A small image classifier, trained from scratch: norm batchnorm, 105.0 epochs.
Rows from block 6, named by matrix and row number. Rows with one number belong to one channel. Each number is 128 + 32 x the weight over its row's rms, rounded and kept within 0 to 255. All counts start at 0. Numbers have three digits each. After the name is the row's rms in percent of the matrix's.
# convs0: first 3x3 conv (model.blocks.6.convs.0.weight, 192x192x3x3), inputs 15-29, a 3x3 kernel for each
# convs1: second 3x3 conv (model.blocks.6.convs.1.weight, 192x192x3x3, transposed), outputs 15-29, a 3x3 kernel for each
convs0.181 093:165127143171130078131105131131132127119111112110255168138184154132162127081086082125133062090104168090138186147162115125132104173160105138106175123105133113108114099109112150136125168169136121136078142212112130133182140159143119070114138136082100065089133138168089160133222170089097115103139099109145159132149130082150099143089218156069146181130128225134126132110130139054105107131197183106161170128200145
convs0.182 105:079140189072137135136145091105124125134131069148102158137102137106102074239136134065170146151108069183091089165074160130110133115146087159069114193104151110130135111111171097131122148164077144122123153130152173148085131132145148177114112122132132086136072151129156176158071110110095125087196079113160114147153161135113152119078169174145117117163112154142102152111142152138068119162125126114124126177130094
convs0.183 101:192134147136115182163160123101126041135112110098171183112129159179119123135147077068135107114053105047069133192150120120128147155150171151114109117132125115066113140105125113147164114123106102121059218082032094116125111115123124123154111108163078185101173177119182152107071124157119094163167135109190099144184175151121116116125124141151123143107143157115124153128105141135149088110122194212151162094116150
convs0.184 101:197083168111179153087128117088164118190099153127130102074135137146165123106109119137173144160141116114182139183153106144148132139092147116142106104121119141089070077096129143086059052109145150173129103121194107128167104141152141142152163163162050136088133191137124128087165147129156078109086102159137142115062142123083103112165161111138092176155131078182124134104090102074117109137168107136122144181128112
convs0.185 101:086105138128141128134151120131098106093124096139096092125146163159076122199140148098140116176124102113112107067072142125118090101131156146162132140116132174134180132100145092157157119172165088136149104072159122140150155101127137154131097158114166165127122115109096148133114108115056130136147250111117114092197123116206116116109130128113128073125139106142116105161178121069201148093178106094167077144091077
convs0.186 101:128140111093123176093106086127090109144111093124107102087130141109250120138192152181118153133093161153153123142137102150114128138156178085071114149160095103126138109128129120169136091124159116151106141179148171103118152134143140132098134157088121125120163182179146165154073156178090168154121087098153142131103111150074125157114128101110077145113137168116104135124110159189138170113100090101117059100166154
convs0.187 102:128191097119149179133122141188088155169143114123110104145109215143083090106194124111179092102129152158098076137124117108133126134099151158137120123138116117114172137166130101044142157112093156158076150120167116110117152087164099121144134172131108125156140070125171144107139139118157161144154123125110143139141114114123072162079102102103102080102146124105146123132079095121116125131099110131105109161130131
convs0.188 103:131136091118161110104137099105134120062119077147130083178126167251156152120145149083075184095161134116122091150122139095120113099114107217124121119131105133092114127086130139134171079116131089175186109148146099096082102143145087148151141129107094186134143139173092149124129094133184101108163115134164176152142157106108073197139129161117141070135122103144142157085138079090118135130151137152183092078059082
convs0.189 096:142131110158086102167135089116145099150118134142141087131002164100141174177138085114130125123135137127144105135130139155110155142115089140122171125116086172187136135148134160152076131076102109174140132210119099062139175147128165135142103100108098131088108143192110202063131133130129107113161103186078082113142111099142131119112152134110157076137093096158074139091111148104110167119172142066160069169185130
convs0.190 097:127166099113134129109144178073136164104119192078162107084166087106182111143163114129120080141090134142098118146094124163122128135128129158144110085116138116132147144125144128146168068140119103089140156120090145087118101127101107096110128098085100123136125133165147112170103201154120178142194068227192174093096104060094117089104094138101129084084037124128113139145160129120160085085043120122167094163154106
convs0.191 095:102095151170119070147102112044085104086126135108083101057083076153094156080104101092092129133091129100106089100128122110152084116128167162126120098144160106100161095104133140209112106108075102105142112156084153146132120131117112123134147125133146065090126088110104130141126152096156125151105119150097118154128143132101076089135106168138114135115098118086144118156107087135156150180116115117083087175106118
convs1.181 111:128133086080114106095058131178121119094140063093047142096067078147134108144113163151123121117071151198111153147108116085114157064074133165139098089101122172060125119130142130137108145194152095078133122121138140135076139133151164172112092081184072121136085127101191111086177132171150106077160099081107111102144098150141104183171191151148057128151168123121068174100161109129144131122135083132143126136135146
convs1.182 116:090065178175136135158072072116148142159179179200154142139176151131136141153127086115104155096091132093096121125126159076135139107123079158162105162158145201135108104144128109116135117095127144098104100149124105122142140149111106063150106118092081124097146108108129133112127157154136112152122114134155114103208127120099166127135129143164164160120095146119159161067128129136155174140122132156134089114135161
convs1.183 087:114130127166063158213179137147139087162179115175126122110077141071097055158147121132110131091105133166128121094103085092118159144126174139122138152161122091145161110130151114161156139134086094131096090128101128053097087139135126152149149178207100163063123052108167104089204141126134137164137122132061116106169160122093104094097087122090114079129082103151094188083128096100152126094113153147156166107160178
convs1.184 104:117138100120119109147044212138156131119095159168087119069144133132111105066133158172136078119103148099078156111123125110133146175113083131151157150076109175158155136116140126169144150180158130095105098135136129166117152125159124176204119050137139133074085255044134143142116162140195096126161222082149092168139123109096121071162143164115165093125156160139133221102121133206093160115184168169140150120152080
convs1.185 101:091101104095125105129132155075167098117105159126093110121209150109151126115177155124173097134099108102159116179164108154082128136128176135081130122117131160111149096091120119100182061135140150121102130159115161178077120128134102106128114118123126099154110154180110028115135096063132195106171084161119112129165129131127117168121195135104237127123148139189124129133145153108109133165107146102190144125117183
convs1.186 101:113102071135102087077155153126102140109172101136094176105137162094209176111141150140153144093155156116137103179146157199091192125137104081199103147136134137155034100123129093135101115129102124143121142062135157095097119138164152140166158153082160131142134083116092140175106147078121099177154155144128110140179058144147139121103041157125130178148081158134119169190138169080138144132101153115149141118083135
convs1.187 118:186152085170144114123207122155101088105136126162136115162113167136129100187128136115108070132120108135139097148111151168179138129058102155112123147161145127109109159180176088137108083161128124075106138127115142129132178124149174085098136098043112094095188111095139144105138184146149145150164118172186113094082108139110106133150140109135165176117158068150118024198138140084134111146127097117143126120119074
convs1.188 087:183094171176110125251137108131187154106167142076097111144093098106165111134152167137113173088130135095149141105057124095133126107110144150115147127056114113099086148178130111127134086155195181115114084068143119122099164092081160139109170161129188208101151142145110119152132127066122091146178117111074104121120151139112097125131124132138137074170194098145093179154152090091153107124093162155112225199186192
convs1.189 091:135090114136124136155115100167106152118145158129135165191166142145134098110092101090123142102171137126152160125121105105068098180113099144116127124136145141113123119104127090176148129170102183126143157145137121132148140134058121131149141117143067130155100068079083101109130131081061161100198152112089062149074095146114093100195159124109141184070139173141124126094170173144111147098168159055113096118061112
convs1.190 080:139114077159086137152171131079144152175082132081147164146108083141165116138136142159119161093143132141156119137175146148147216130115181138155173108132175147119173073103067121091136142158062150129135116121105097183077132113122160123193127145158106053104138150190164174211095107139110094112106145113067094113070090112089149146113111121126114102126123117130125052092062106171134154095104173045159077149118102
convs1.191 089:116130073096111109143129096090051160192142150068143176114094117177144152161131129126100118125125130105130103166117128138132133123121103141157119083108098122070125074076151169072142124058064130131108157109145110167131123163147116135151159089165120121122111162144148155109119120204168147116114111154190072170131112132111142113174092129171145125140154174132146075105129081136173116097082116091058102128091194